{
  "train_examples": 90422,
  "horizontal_flip": false,
  "encoder_num_experts": 32,
  "encoder_layers": 16,
  "encoder_positions": "conv",
  "optimizer": "soap",
  "one_sided": false
}
Rows from block 6 of the encoder of a small segmentation model, named by matrix and row number. Rows with one number within an expert belong to one neuron, the router's apart. Each number is 128 + 24 x the weight over its row's rms, rounded and kept within 0 to 255. All counts start at 0. Numbers have three digits each. After the name is the row's rms in percent of the matrix's.
Before each expert's rows are labels from the 100 images, of 14848, where the router gives the expert most weight on average: "strongest on" is what is common among them; "patch colour" is the nearest of a few named colours to the mean colour under the peak. Only what is clearly more common there than usual is listed. The data: short English words printed on busy colour backdrops. In brackets: how many of the 100.
# router: slot weights (encoder.blocks.6.mlp.router.weight, 64x128, trained with AdamW), inputs 86-127
# up: expert up (encoder.blocks.6.mlp.up, 32x64x128), inputs 86-127
# down: expert down (encoder.blocks.6.mlp.down, 32x128x64, transposed), outputs 86-127

# expert 18
strongest on: red ink (95)
patch colour: grey (74)
router.36 091:123138124137145100146124128096123100107162126130130108101086098119096139100128137097130122170133109109126118126107118132094097
router.37 088:143094097121132124135167152182153117123111137128163103113153124150114105111121112117105104110163143105126129087090109090127132
up.0 082:125082156111132084093141126127153128135128150120122150138175161144089135103152149114131174115120091100139130149152106111162106
down.0 094:158136121176101160123118133111098166132154059124153144132074116115150076157123119153134084139123147128124131100111180131093127
up.1 117:122109115148144157138119130135124109141126118152135130135113146134127122091138182098141097124128116123133104152141101114146098
down.1 121:128148148100088112158115153113133126122143111119132148143131120109163135113145098128123132106077106112131145103149140135140144
up.2 099:166136159093136125121100108103125092135140102112157123094127134122103145105153139104121147129157117133124144145122145127107120
down.2 104:104178107178095132119133148117133145143138105118138134154116123140139122127140130139161103097110137090138103128143147118144144
up.3 104:147096076155119114094155114132162112102086078094137122169117110130115112136141140137115109129133142112151135113126108167141127
down.3 113:114160141073141154162136139127088138147162166162117115129157155109122126146099146115128112144124086169116147161164146099129134
up.4 107:067142130121146089118093138126133172094150149146150125084147113129129140150131142097149100111115120089148150107148119128111136
down.4 099:136107094111139140095155140160145080120098131108107096153101142134089124125097152142091132162127118164119107137083153172151130
up.5 081:086110169136074132142093111099111096150144109149115150099135129094122111115120167133137123082137123133137108123178139172097116
down.5 083:158176109121127109100162141164131169124141107092153105139102107148162128118142129106116110109082165122125129128096114115167140
up.6 105:111128136156158142118125168112100123123093176120134132117121085123094111139129164084138149130181142148132092132160135157135095
down.6 093:128143141099097156133133068152133144120145136101116133110133105138183152123093116130105111100095107081108132149104111108172162
up.7 083:099088107160158120107119154133146114143100165142132174109131132140094134137085143113119148103130107133083122158118165065112087
down.7 074:148174154106054136165119103115124147127153106069143094142124157130169128126174120148152100145120141114149112105127098167139162
up.8 072:106117125117122122118127109107157112096085173130139109118129069149124146161143132095105143147148125131165089163118133152111117
down.8 071:123120133137130152134119157146136155149167104137122159094106180121129109123079125164118096163100120172130177085108147136142118
up.9 092:145126140118140084120131173131116109124113123144085168166167168111101154129130147151125124156115165117110155129156147131143108
down.9 097:100134147139078179166128113095140144128149118099161109122075097149135105099159127083138135083122059122149110121141125108106163
up.10 101:116111126153090114152144113076136081122098155119129165183179100147112141108114114155104132146123145136114114146110121117115094
down.10 093:093136149111140127133099115132136183123155079114171100116115145138165133171138149102160094133162104118147168109159136095166141
up.11 116:148136106129159129104123107140116126168102138164169105171087121163142147131132092126140130114113104097159157148165144151131146
down.11 116:121167172145111140154111143110159142102160106111106162144134127131119085105107138126100105114103147165099110096106102110117129
up.12 112:138122122110088128135118144133115148105130096155107129112113106144122120163114129134126150117083100139161115122125117181143146
down.12 105:133127158144172150110140131123096189154137137109122147118099125152113113121130116127102115102130160132102139151107138128153102
up.13 106:075146132153119078144149152119184148113148143100145139119120090142114097123120124105154144097115107133130127083150123094094109
down.13 103:144133143129102138089071135124115102123118101087166112114104149125119147165101118170136124154158136113097125145113147131161173
up.14 120:109165101154103148145145145147116110110148122134154123094116123102148090117127139142129135143062118120133168098118121124132124
down.14 103:157079142114167122125105130140120149144130129144106093142137124147134160137145137135127137105142132150073074147142134135113129
up.15 097:137136144175115131187117142110101134138131137124099111127165143123134090113126154117106146064130140166129120120117142147089139
down.15 096:120152121092149141094148104163126112126134123110120145099117120153158104143114109104157086151127126114119130143134126133176117
up.16 084:131129099130121087076144099121144098100120113139148157077106111118121144118162139107120145129101157128160145114113133114142138
down.16 091:094107115144137182168131116134102147125133138134132104153146148141114127166115117136132098141134084125113098148108132130126136
up.17 089:107113148152114096105104118110111137150100130095111184143133135134107157148101157124128148138146090102128135121130182085129114
down.17 085:146182108119095178139138134107150124064159133126153065112104155142123129134149137113132094114105116126099134120134120183098143
up.18 075:118117139119108133105119156100105117119075151119133148175134083137105151151108149138099130129110113110144124155134163067154131
down.18 071:122162108152115141142140082131167151137174118140132125110121169103128117137147144116125159109118119121098126115140114171082104
up.19 088:100097195154141102130061118106149107101144130135117161158144111125073093150113126132093148112126130140175101138169142155104135
down.19 089:124144071094086148089180154126121157113118113130130106102067173141160129133119127103128126159113105141084144124084131125158094
up.20 105:162117120137151099172159138105151156151141157159132142113144115111093132103150120081156128104149100116131146130121150111166137
down.20 108:083166148135096165081091112139096091105062143101137131123079115126135131129119147149115127180118155111116118117118111118099156
up.21 106:133140125116108090118139135091097137163121111146141127107131146116144114126161151148128126112142152143119172116117117130117135
down.21 092:123134110122145157116143116166158114113131137111154085137152118159103128127108117116118135126067092118130101116139150110149156
up.22 089:114093111108125075080198097124155123183122174112111141159163150139126122138103095096118144115108102150094109112089151106170142
down.22 098:158160134153141154181102131127125132102125091121161082117156127145113174145142157116152122118124109134125174123135118130153118
up.23 089:137082158129119082091119116104155123112095121104177113109148083120051169131135138121127115136102132102140118152098136129141136
down.23 089:131140092150111174091155134122115140133133139151111120135124185131178112153116123129113130114157113137119140110143121129121083
up.24 091:077137140115139069104091097123090121117111165128131164135123133117146137111098120152109105087143157157103087123133189110154095
down.24 092:176114124103101153149137151114155145142128134148152114150184148115146128131174137101161127148088082105134145118128085128150132
up.25 108:118168086145130120150176102125128144130166136135129089149112149153155154118160087114141088180121135191133123147077131116126142
down.25 105:164134126134126138100100120159184110116100130130143154123125106096121153113100163171113153099123141086117133119147138114124155
up.26 076:054103131147095120135136102142139109070213142121161132155136144153120085145116126120124119104133127135114081088145121119128136
down.26 072:140150125124128118086076132144146132158072155154140108076121138098124126163146152148108142197116146128151152133127132123097148
up.27 100:157098111133103098103141138102116063178122144111163170133121125135107129074086154106114168149093136121118120151113155121138127
down.27 098:112148112114119166150146105146131172094165097142127113139137118119154169153196112146143088122115105118124143086136098125104119
up.28 128:126151113153125132104119160120150100137150120144128141144110136151142102080163135093125127126133110127119122119124089137145127
down.28 118:091145116090128172122167109107143135116101108134125127140146120142107128138134125141121140159094112100134161132102141117114159
up.29 088:144123125127109138140107096101105151163148119106092098109170137122117116154109148131118115124138134152127141153112163139107133
down.29 087:112122108123120147118157144172100119106119157156134152123084133136143116116143147136138130127072147132147138095149111126171102
up.30 101:126120111136145109099135147108120118142108168096117137101073118117119126189136160120109120158135137117130123150112097115099117
down.30 096:153116125074099160156117092143099134109129142177126122132185138154122138110097117120130123103165117127113103114116147161144153
up.31 081:127151081158086131107146169112130137126152139122125099142101093104119117102141104150088136162119171114153152132084139149153121
down.31 089:134100156080196162153145081136149111116135111158140176152175135133150153133137169130139105098102093138115120131156104121116136

# expert 20
strongest on: red ink (48); brown ink (45)
patch colour: pink (47)
router.40 099:095106140079113143092141092098110141162094137103154122137136133124109136158130092085153152125108143076143088119133129135102094
router.41 102:119156103099108104157099150116144168097115094136148157128151166103167132113106134161115128140130127090124164089140170167124133
up.0 120:127133089178102107120119145118104099145161148138147182131114135115117132111146153116091139157140135132100096153144130126143074
down.0 120:150108139081149122161161117124159125136110137129129085097121129136158131093139148139133108152117134132132151095142104141094187
up.1 105:125134121141113121109141168112148117136134123117166110130143132155143111111143148123113116104119119155089134163125137148142114
down.1 102:177099097123177136140120126136125107146124118117107134137130121113106121172133124166113105154095156117115114125131121106118136
up.2 103:107163120121182143086121111118134142125138177144101167140109160115130115157159153141097129128112118151125080153138120100144133
down.2 098:133126095116135110130145134129132109140127062148139094087154100175095149155108089148112101156101123121134176113121130164113107
up.3 085:142137154162096093112104145177117105157134118097132161103148121136121120129127203180143130125120100099117098105153137155131116
down.3 083:128133087144133136130175101086080164120151136139114130128115150124147118138127105131117127101112153157103131183095142122118125
up.4 102:149098080123116099133118127108150133122130157111190132182124133150129123139097085146112109136122146093108088156078144102127119
down.4 094:131151144149177164109126136132133105128139108137105151071148136149084117129172128094159136140132095159124153113138091163100131
up.5 104:159106114138100125106144132129098130137079119132141114158086133147137127137186092158091147121155107091154185166133135132129133
down.5 106:113152168163139179126112156114094136110166126138164184099131104128129122123085148105156100137120130154128126149111116127137132
up.6 084:185170161146137123172141101120157144123094134101148109125145104145127168152101131091136137125146101162124133196127122153105168
down.6 087:088136140097111173127094143148095139135165159130108152157118127126095126118137112144121134120171119094115147100107149109151095
up.7 101:105127156133178123165119154090149116124112087088085165153136194151100122091116153089125088114140167111123143156132115095152105
down.7 099:147166119122072147091130137160141100108169129146177116104104072156130152156150106135153135150104070135137136140102141125079155
up.8 094:103148141139137107168164150158131157115122125141152077159113076128106122109124148106118087079138145127136112129129099116122117
down.8 081:138134140110156159089096149106138109120156132111119163078152154142133103141148146125140156166147135112121141164145157112113151
up.9 117:122106116113140106127112149133116133127137108131123128141126147149106139201120092117121160122139125126125096152123110186132165
down.9 119:111115125139147168132110124117137155119116128086137140112140115100147129094109118131151101133104123155100143129120139111176074
up.10 067:140152130133119100150184132095142094119119103136108145133157116130157137140118122140117156137164136144156103161145130159134180
down.10 071:114131136136157123136111133153136163112165148094147143112109156109118131088138142105150090139130115129130136092108128067135079
up.11 084:092068137133121161139158119095152123137139138100116096086082150119125125148132131094129137134153149147171121140133150133131152
down.11 082:144141112128161110103081174149119139098160113142140159130166071146071134137135116127120118164093128122137157114103121149126140
up.12 100:155131147116134085119151072159147110120147114104122086079103147119110121117105132141120123118094107133125083116142171107181158
down.12 099:106152105155121121111127139117101161133146106138159155101136132152138173141115108129144129155144153126126171108123113132095118
up.13 148:055121114122164138141140172105146105116146167149108108118079146132137119134129138114147109087156103152110108080136128092157152
down.13 141:152135144131108135103133118158102133091097100106104159102172125118128156129129108137130090183096165119139137142121137133110147
up.14 113:158112139153092123121084126158134109095132146134168089121107112139121101085082162104142126118094075156139167123094120150155124
down.14 112:144110138123137157127140097117124089143141129130075168151098128131088156164164123150132112154128164114119096121099116126105172
up.15 109:153100114092148095121116099135106095180134123155147071142125120140130116145114123147166128117072158118108137130121089173103097
down.15 114:122088130102114171168167143134103155098155133132102138126127105137137144125122090115085117127150116117115100120126139087194147
up.16 100:091130116124155109144113154117146115145115116116105119176193130103121129122154123142129145118119123132138117134115124099117133
down.16 086:182172136161139144133145137133132091122158113129182109132125094171121145117137174083129150161119128100098136111133132119095152
up.17 086:157144108134140152086098117110145118100096115089132147167118137143108137097120153131132129139136159136148115145170110096109122
down.17 087:132124116155108137193134117152126094151164123120121104098114139133086124149129096144128092151152084077115121132093140100150149
up.18 129:131152145104122091114151124109086154090134165067155134077108092170118144175110147143194107138125113129141114127100072136138110
down.18 130:098171131140123164102090141136185101125114119179145177140147145124095089155105111096109126083154116131115105126136159116118149
up.19 114:094129134129159118144122097130129169123104129122095101120090147154150123165104121095137149120136151144126077120113094131136141
down.19 112:131131126105137123098100136149150141154125133129138165111149128120115136128138108116103104154101110095146180129149114097145162
up.20 076:148100113111126125102157132161151146152102160133133142145166130129136130128148141073137073107116082114120127187155150123145118
down.20 073:144113116174155115147132143135083096117156128117113124109099104131089124115100111174088158187094129160150138096097110126148156
up.21 078:148136123092104134107151162105144126113113144095144101100150141125131100102145146109129146145118135088167107094098106119184131
down.21 077:153100107146146133166106120168124127116173154132118170105101160145094146137150109133157099126113120145135126110163138106109150
up.22 111:134127108133098114118114180155140107145122143079094139157105105099092111119078135145146119121100108129163129094134117112110145
down.22 105:136112145117162123129167074172094139100154139147139110114153139176125159131174126130131146149153156128088103133147148142104132
up.23 127:111165082115154117156172165150159130166126109119157122148150122099128158125139144131132117115184107132137133113093126083145104
down.23 122:145143167139083126122095083107126142084127144170148145124115160131165105121106179096153159136102157091093095131147152177095138
up.24 111:107167093165112103094138142086105128116153142106174141140115108101154146161157138074152135138079165146154138115071146128101118
down.24 113:174096128116173152122134119153145137148115145168114132098147152140090108081076091195109120128148139118083114127153132141152121
up.25 104:228111148130133147116124107124091106120130133121132110137090149095134124107135112132166131114084132113131178122129123175121083
down.25 097:072108141110129154129141143112114109128119144146075109150126106135133138144106111144103114131180126143123103121131152105148147
up.26 095:111096155119106121128069145158137108149127161104120152142111128188088094144095144150109086113104114128094138130146121140123134
down.26 094:120145120147162133108132125128137148120146102141110096158097099106143131129173118121133158160086110129161132113099101110110147
up.27 098:165118124093121121129132130157151132167156155131134115117091132159156123130164131122172073126161114126133146108130134093149127
down.27 099:087159168145132123144116128094115146095142109125069200098131123104132127115102120111141167138127141083156134116126118136096137
up.28 099:132130125125166073170097130112143113139088114089118161174117122155135161144163124115149133128152124128151136157117145161173125
down.28 087:118105135131108144089136127134116140143156149135104132100143105111126109127090113150122117088127114086129103101139106117112103
up.29 098:174127135107112121157164126137116097160109126131151087123163128183175129154144095161157111106118148158116125116127147085139114
down.29 121:146118117162095147124111127126104144110136098156103169129117095112107142125141143100146135142159105090125135153120137165140123
up.30 116:121152134144171138124114138126110096132151095151130131099134116165102105140159125123168137106065137132138121127131118147156126
down.30 118:170104101154112092109132125093137102173118102105115108158088142105155167114111110155073113164147111143083121122152110104155108
up.31 101:088152141129080112102097118161090111112149153155160134115176107122111130117134148114105137150093134108136126075112107120138102
down.31 094:153105125153164148109139144100123134125114126140130089111091125135088106116132093137191112106156132142116122149135154151112165

# expert 10
strongest on: grey ink (39); white ink (39)
patch colour: black (52)
router.20 098:120140083137113143128093145119124149106132128126073105085110138127120116088136160143122184129146149112147107113139174070097136
router.21 095:076107146165157104083166141112151099143152157098097128131166169110130100109137120096112101121138134100143122140079108150145107
up.0 095:107123157120149107123155133116129054155122184096128138123133121171101173108151158091115163091130136144130125108099117136155105
down.0 091:088123115137123178130089130127169160119147094173125123156138112114103092175126141143144109153134100099143139162131146144134136
up.1 087:149121139112153142110098127111122126122147136158127181118141126128123142091093163146151147097111120142134132134098168104139124
down.1 094:137144115139140107173154111121135084149133120131125104164130155141163108177161091142074138159109120110146119117126092120111119
up.2 097:132119144121103126118136144143096116103137137134138122105119154146110097103134132107183150124141108132114113131115117089175113
down.2 101:101125128146134073137124101127158133137104138106135138124147120082142166123149106146059140137089164173120129120130143147099177
up.3 107:131142145096186098070134130130131085123112143162142145138117132142115097114135100132166153067176124128141110164160092106148121
down.3 110:111140130093100095158114089123110170150125137113116126146131147097136174100150120128068124175115092127117139137113148131120130
up.4 101:139123125094129139135122092129122151161165101120157120109130185111111115110151135130129116183118118144135124131138111147112147
down.4 094:139131123133151105127121128127174105125108137116148158100119092142125165179095135114133132095097124129175151108160128137125108
up.5 087:144146132137103171111080129114146136139151128141120068080095126114124055141161160112146092146153116131118110119188129109118132
down.5 090:125083126093135098144175113134131098106098159115130167152116123142111206123100104155107144109098155098137130133094148110146116
up.6 121:111119119123103146160108129139164149146139167083121106084114125135118154125155129112173152118138114134087078169130146103172094
down.6 107:119162129121163133109112122104070123119120140160096163167101127128114096099117112112076121126109125168151175141134114126065170
up.7 104:139131094128094097108110119136113166167115131124145149116151107140091150113145160146183159122090114111169136125102174151119083
down.7 125:130113119116152144143119108120121108106135159088121106127099173147114147139124130126132106131153117161136115130165096095142124
up.8 094:102141142141148149080154096189125106101143140143149117091133119146139156161104137146132101140111148150130154161122111111150136
down.8 100:183139123130095102137106155119143121147125125147107117099133140115120079110153097105104171125093121132112125110123150121089153
up.9 072:164143142084080114087132142128099134152146198133103159113117123107143143137129140167118146135136134181102095142119129104119117
down.9 075:110109134160167133147111114122174124138085079109167112142131116121082137135160141087093117105135151082174123100098098171150103
up.10 090:122141154121132094144202114112162127184145156146120139121100120137134125125141119141113105175126061142103100166120153086146153
down.10 095:128136127120132158096122140113083125098123134166129130141136112121120091127149159143110141120124148148125159077101161138087118
up.11 112:105124110131087109118149117126116141134104147148154141177118110137101139128124116155130115145125097170128109164158134108114099
down.11 108:163129146116142133157117124121116138150130113172120136110101146116134129111118144128093134113108152097150172110096130125112155
up.12 103:151099127123095104086082170123157131104119154140122112125146120146087140106116147112134177109163128121167111148134125068106170
down.12 112:156131099142108164107135091118131116137154106107123120131100125127185092144152077173097081152135116094107122098090136153123100
up.13 085:120114098125097087113097161202118121110145121159180115140121114094122100120117111170115113170135123097140138148149130128110175
down.13 080:164135148139131114150197106084131132116119132127103123126117172113172168134140121115139131109126149136129098089139148095146086
up.14 105:092151135167150142124120116140106139119125161151135144111125161088145124060151159138151118112085086111158129084160130180142130
down.14 108:144132134125090081146161146098146119162138097103144130119162125159114115155131104146133121158136145184115131114103155093089121
up.15 126:176172113139081160128130111094129097118119150121149139135157101163139145121135132108143155083062116159148134151091088099144098
down.15 125:097088150100190148167110121134164127084146117118132131129112147131114134154110134124120127161153109104077114111153138145134144
up.16 088:115106131123049122080149130123145126140156137143168112117130082152123145126097138127136168161143128164160136149110116081135096
down.16 087:146128105170152169138072106138135142159095105098126129115110164112140113117115152135103097107121132102101117105124126136149141
up.17 096:098122149131135136132103150099120115145124111127096135100116123128127123116153136095126098114124161150160128122144172109113143
down.17 094:142139118122083131095159123161112105104117152110140117114150103160158121124130098156090134114152160100094123122141114102124124
up.18 118:135142136118135125079129095122133094142124124110127150153135103118119138122094145172144150120138124136126126131134090157141128
down.18 106:131102116142112151172130158135138165127128115129141124101136187119117117136135119086110106116086132144128121111127146108125151
up.19 117:127118125115144158132111116129102149137113144137129142121123165107161146137118138159126148061121111140101099121145135144168093
down.19 120:130148159132114119175170132126104131123130155096112140150152118157115091113155106133110101177126140118119132133146139112093146
up.20 075:128119155146155174141164143109080131104112127135139145094086129144111154103147167114126109116120116137156138117149104127105132
down.20 072:118119141113132100071111121146125102138093182070128109130181125131129106126088115149124099121178139125130141157109162146145118
up.21 089:067134110191121123133143140116128106126134159112164098109110123141147093128135164128148102103100113107138119071153128110137125
down.21 090:178129170120116115106117105163131102124109125156104177093142167130093172140108104095111136156133124157144165152067152118108121
up.22 095:158127104113081136113096144120108137126146149119119140152105132108104103132140145186129108147171130168116122170146137146107086
down.22 099:127124151121144079160148117123167084143105130141175150118151120147140147146135139109132145111094116109143125113117149114140163
up.23 071:129167129137122140153144164153164124110185163129115142118136126129163106118088108087080085149136153150104122134131127135122114
down.23 078:169153141114132097123132085176121134161100118167136144086153075130131158146146144133137162127094125104173190120112117124131137
up.24 091:124138147122133079140134120090129147118142102118130130134140061074096157149139153128132144126148150151136141107071149073109097
down.24 096:118121102179116169110111136159132113121098114104150139092131203181127169144132138098127121109137124116145132131156111179122125
up.25 083:121079082143115086126110113153132095118181105151142123151150152144141084099111152135142162093080145099148160140116134109091125
down.25 079:149162172126105110160125124115128130156109132085107097090114126123146105146131087138099099158156130140118105077150094118178148
up.26 104:107178121118148169134163114129132132119157163149130148150077163116146076089148161115148143097119084150132106114161175122114101
down.26 108:121136130140127076144122105126135090146062127123108110137179117112102170112155085139077147140138168142182145131098095095122157
up.27 098:152125075169169145107094166139126152091123155147120172139091111133127142103079149144152138125139119129114153121080132141150084
down.27 089:138147145108135104143166093114134120172100095102135086127145121129131153122169127143133117109119157120113125168165103136093163
up.28 076:130135123153152097130130138131105110137146128128124111121074138149143132107133129164111132109149120145168097144161119135131126
down.28 073:126158152100082118154120099108151153152100173143134132116180150087106145144137153098119119138133161115095150120112147113120130
up.29 116:122106160151131107125095143140161158132138134127122114112127141175108102126104148138164144171081083119109109107126115059160113
down.29 116:141133119137111135119147134095111102108121116102132169127106142120166128121144062145127109098154137128112111150117123168064179
up.30 095:107111103182116120137089136129124125139128170128110119113107149106121125114119140142129092135084079115156146112177126160122117
down.30 093:110134158096085106130153147103136117130069108119125119110129150140081129169134096109127156122143140175119080154108137141097150
up.31 086:145126154143169149157127119134124117121126089112142103110076116106122131120137116110138143157103142080124157143138152122111152
down.31 086:114119114080119113121150125133123122074104172131120116125121154147132174122113152158133131083153159157161110128161134144159113

# expert 24
strongest on: black ink (59)
patch colour: grey (42)
router.48 103:128141158144105142108092130119108129120135145112116140105138174162110104153092131167122116113117118178146086160104089094108094
router.49 093:094130107161147121155142095101174127095142125137130193136135127144158105093144130121149154139088081109154124153130096136087116
up.0 123:099097128096158145117101157115139109146142119149141123162104156130139147132141156169137095101152167093110120162138137091122150
down.0 114:158134126164122093156149122140144139132137133101128140109132094141108087141103100078107131140088095152153114140126154114120109
up.1 102:149131123150158108131137116154149123109146153113108103097156085112095158134122145108106137128119127105094142138130150127159133
down.1 091:145139153115080143124060124131150120148108089152137165157109178134140134135142099151147133107127111134111123085138118133097105
up.2 111:137103153133087153134142140122157126123105063141131062116131127120143134109123095102135133087136121103098082169142143155122150
down.2 108:132130088121165114116103110105094114149155158137096190139109102126108141154135164164100129171123139119140187119142127104157096
up.3 092:134126088114141132155159098133145070113135160117159103095135113112131111104131136113118111152108102142131115115115142128141119
down.3 085:152108182116105137117138114139114180141123116148122128140107123142151159154162107153132115161159183136115108090167142083133129
up.4 093:152133123131096160145139150108154101176106141120138088135141106166112165115140177139118148139102159103136161125117113126114137
down.4 116:161144100162132133096110156137101136128118070161170183125091094110118106147145128132150117126164134157087128137108135144134127
up.5 079:114093132146071171191123124122131102101149073127150120099155107157145121126088150147155162122108105124148104105083138178153138
down.5 076:122118124120175110048135106148120160164103181147133142151106123111113095129154118158117098131142159167109110125166179114131130
up.6 117:086136116122160131134173128113139164128133161140130121149129141151188136116147080090095124134104125108112115100132139100118121
down.6 117:146144121136130111154098160121119137122130126143144129141122145118057140159153169100158113154132147154134139140114119117108144
up.7 105:157084097120091136095119162099137101155092123095114140114101085140142109134147153163120150177113185141140141102143106142130115
down.7 122:152108142148117137160099155160113151135124106147145161102123085145133155137153114096147114127122132124112154160114116129156153
up.8 080:095116103158140129126155086094108111109135131138107130126096113118127153071155115110121095101121110126105082085126155137149134
down.8 080:122126133076117148091088138114126137115104137118133115107112137100113116179088147165160133213139127110110156118115131132085148
up.9 089:134090144104160136120139131119137121194104124118084130166111134144156170124150109172081145107131147126128113149116112105093128
down.9 093:128137110127103122172130160109109151096161126163143107099144099130093126140104162100172142127132102110121153146136145108160143
up.10 079:094081154131118119131107128125138164104115142139129145127162099111093152150085106126101100089146104144108125146134093078120135
down.10 072:142137087121145136149127131123135136122144117115153096154093119167143101175168135122136125183093142103152103117107171177122150
up.11 098:135111103111150123138103130135126125102145136144124104137088134173135119146187090114146151147109131099093175150109108115152125
down.11 094:171118151159128151139169128131130111148072106112161163131128112079116127103119115121119086126145159139123116122131124127135147
up.12 089:097147111156149138116155124171141106149125153158120082127129163162153158117117136100127100147112132149107110075135146119133139
down.12 090:149137132118112118129088130085128137143138123116135155104109102108110136144162094181108143174137187121118133150114128098139123
up.13 115:144125109113116142100206080137130143150151156159168113155083144159140143079133124137119139123130127156103112092120131140182152
down.13 122:128151134119118131144068132140197149111121107116117176112176088125110123152158144153150127155119127084143142118136143122083119
up.14 102:084116138149157132106117127120108121130128162119078132153099143179106129137080125143142116123164098132150104079160155111144170
down.14 097:150155115093110112123123120103152153125101120143131083117115135112111126149137140138145117167096171099121141147071108143107141
up.15 137:103139075136147112129145089144097116076114140112132139098105123119103136110126124147144189124140105179140111087113127130137126
down.15 138:106149193127110146108101135130155130132104177130081099115149140149131149163114138089167102138151139104155152129108132123126128
up.16 110:131104149132105148104144099091108174109117078125111118172161142116127104176124117154100129167175144121093087121147124117139161
down.16 101:134134124125130081144110159125166110097117166149136161081098098094137125142127150100156125092091118108139143154124162131134122
up.17 134:087140128174174107092142142126114128149159122118145151146129124152125170120144140113136154066168164081114090123111103111107090
down.17 131:174123098123054131148112137135136117141095144142097124141136124132132097150084112162117109173081077168130172131149151131149149
up.18 100:161150110106137134143127134092147107132130097098118137174136151139154109174133105109099135160133163102134170110120116118111101
down.18 109:140131139154112155154127147106133146105162124138142120115128100104095168082154123144141116096133091116109131165148144119155135
up.19 103:127142124141102141118141102111131071116136150137112112132065133159150100071124138112084149133102108155115162123149112129151117
down.19 098:114147166098150137135119133166161125128122115154100136113130143102094172133121141146161096158173118130136129143096145124115162
up.20 087:100144125110169109149088104113125094087119131141097106117110138088116129122135150117163096119116136144114148117152144111101148
down.20 084:120115110122109158100175152144106127146150097088106113158126117101173161106130113152106138157141139120133145110117122168186113
up.21 121:106173088146116157101143129124098107143135133100125118138098127106172120100134155081123118167158101134116124161151180142133114
down.21 115:159129139095122112097122123131179129137112117187115177100136152150102132155118093117147111120126131136130142110093079139136132
up.22 075:069134138152099141101134141110153136111080110117114128163092066153134131143127125123123145095140127097147129126148104100110149
down.22 073:182153105107133115141135119120112169158141146143156158136137146125115127101120148137103118146084147133107143119086139135102140
up.23 095:173126101075153144141102147100122110139090175151114141160123156152128173109107108136068138105105103137112132118132112106110123
down.23 106:079136138182139122126148107128125147122189072130145115166103095129124113134136177109162118158139127118111137130137141143131135
up.24 091:112113077150101135109155131131167112137121142083094157140135140160174130142110149107154126121148121139166145129121101089149110
down.24 094:175128143107161135129091136135150124104163118198141092122168126119084119122149131150136119152107090116087157135097147179117192
up.25 092:149120137138158113127143120089129136133143146080147101150103098130101130115136181128106101107079121136179168095113127134121115
down.25 097:145106134163066156125125122162105137151122115138112113111121161138156126154116093094133110123139165133091131110132151100098159
up.26 112:161131117116168124076116124096134097143127132162126134112110111132114146121141136159165168125137123095080137166136171139109133
down.26 106:101115155128105118138094134137104141120103173132113122127131132126145121144120113077093111146115107142135121084092114127132128
up.27 100:165123127154111127161101133114102125169118139142093092136138092156151158097118123148137146108124110143121087143090118133120112
down.27 099:094160153100168142129166120135126098117145114117162162148119124112101116116124129130143107135142136132135150134144152152149163
up.28 101:146115173136099104146104123113139137115117087156110121133158190117102168096082141114095152103111150110116088144136095146095116
down.28 096:109120075120160148159124138112124093150139154111137127127130053131145089136153087132125108146160132154135144114147163121125116
up.29 099:109138090140120163151116132096115127128133168098093110120128181127152165111148174159142126176080087146149142066105163073161139
down.29 104:145163167111109096123165118129139134111131115153141131152149112117090111124136102081159101146206119123107138157150128182097123
up.30 106:134110127179105109178139143158138177159146085131133119085138144069082136137109144126099145117113149095152125107124126109066122
down.30 099:123116096115136145122159111061087136129139158133155090144111131168153120134135132150156105110151144147086132145142161142165096
up.31 092:103123139160168135148101106106131125102154143103125140165132118140128124137112177112097092155102107173116109110130146125102115
down.31 085:131149122111078124098160147132101137124124120153154108097124132100137094126143089133160112138110115097142176107139141136112171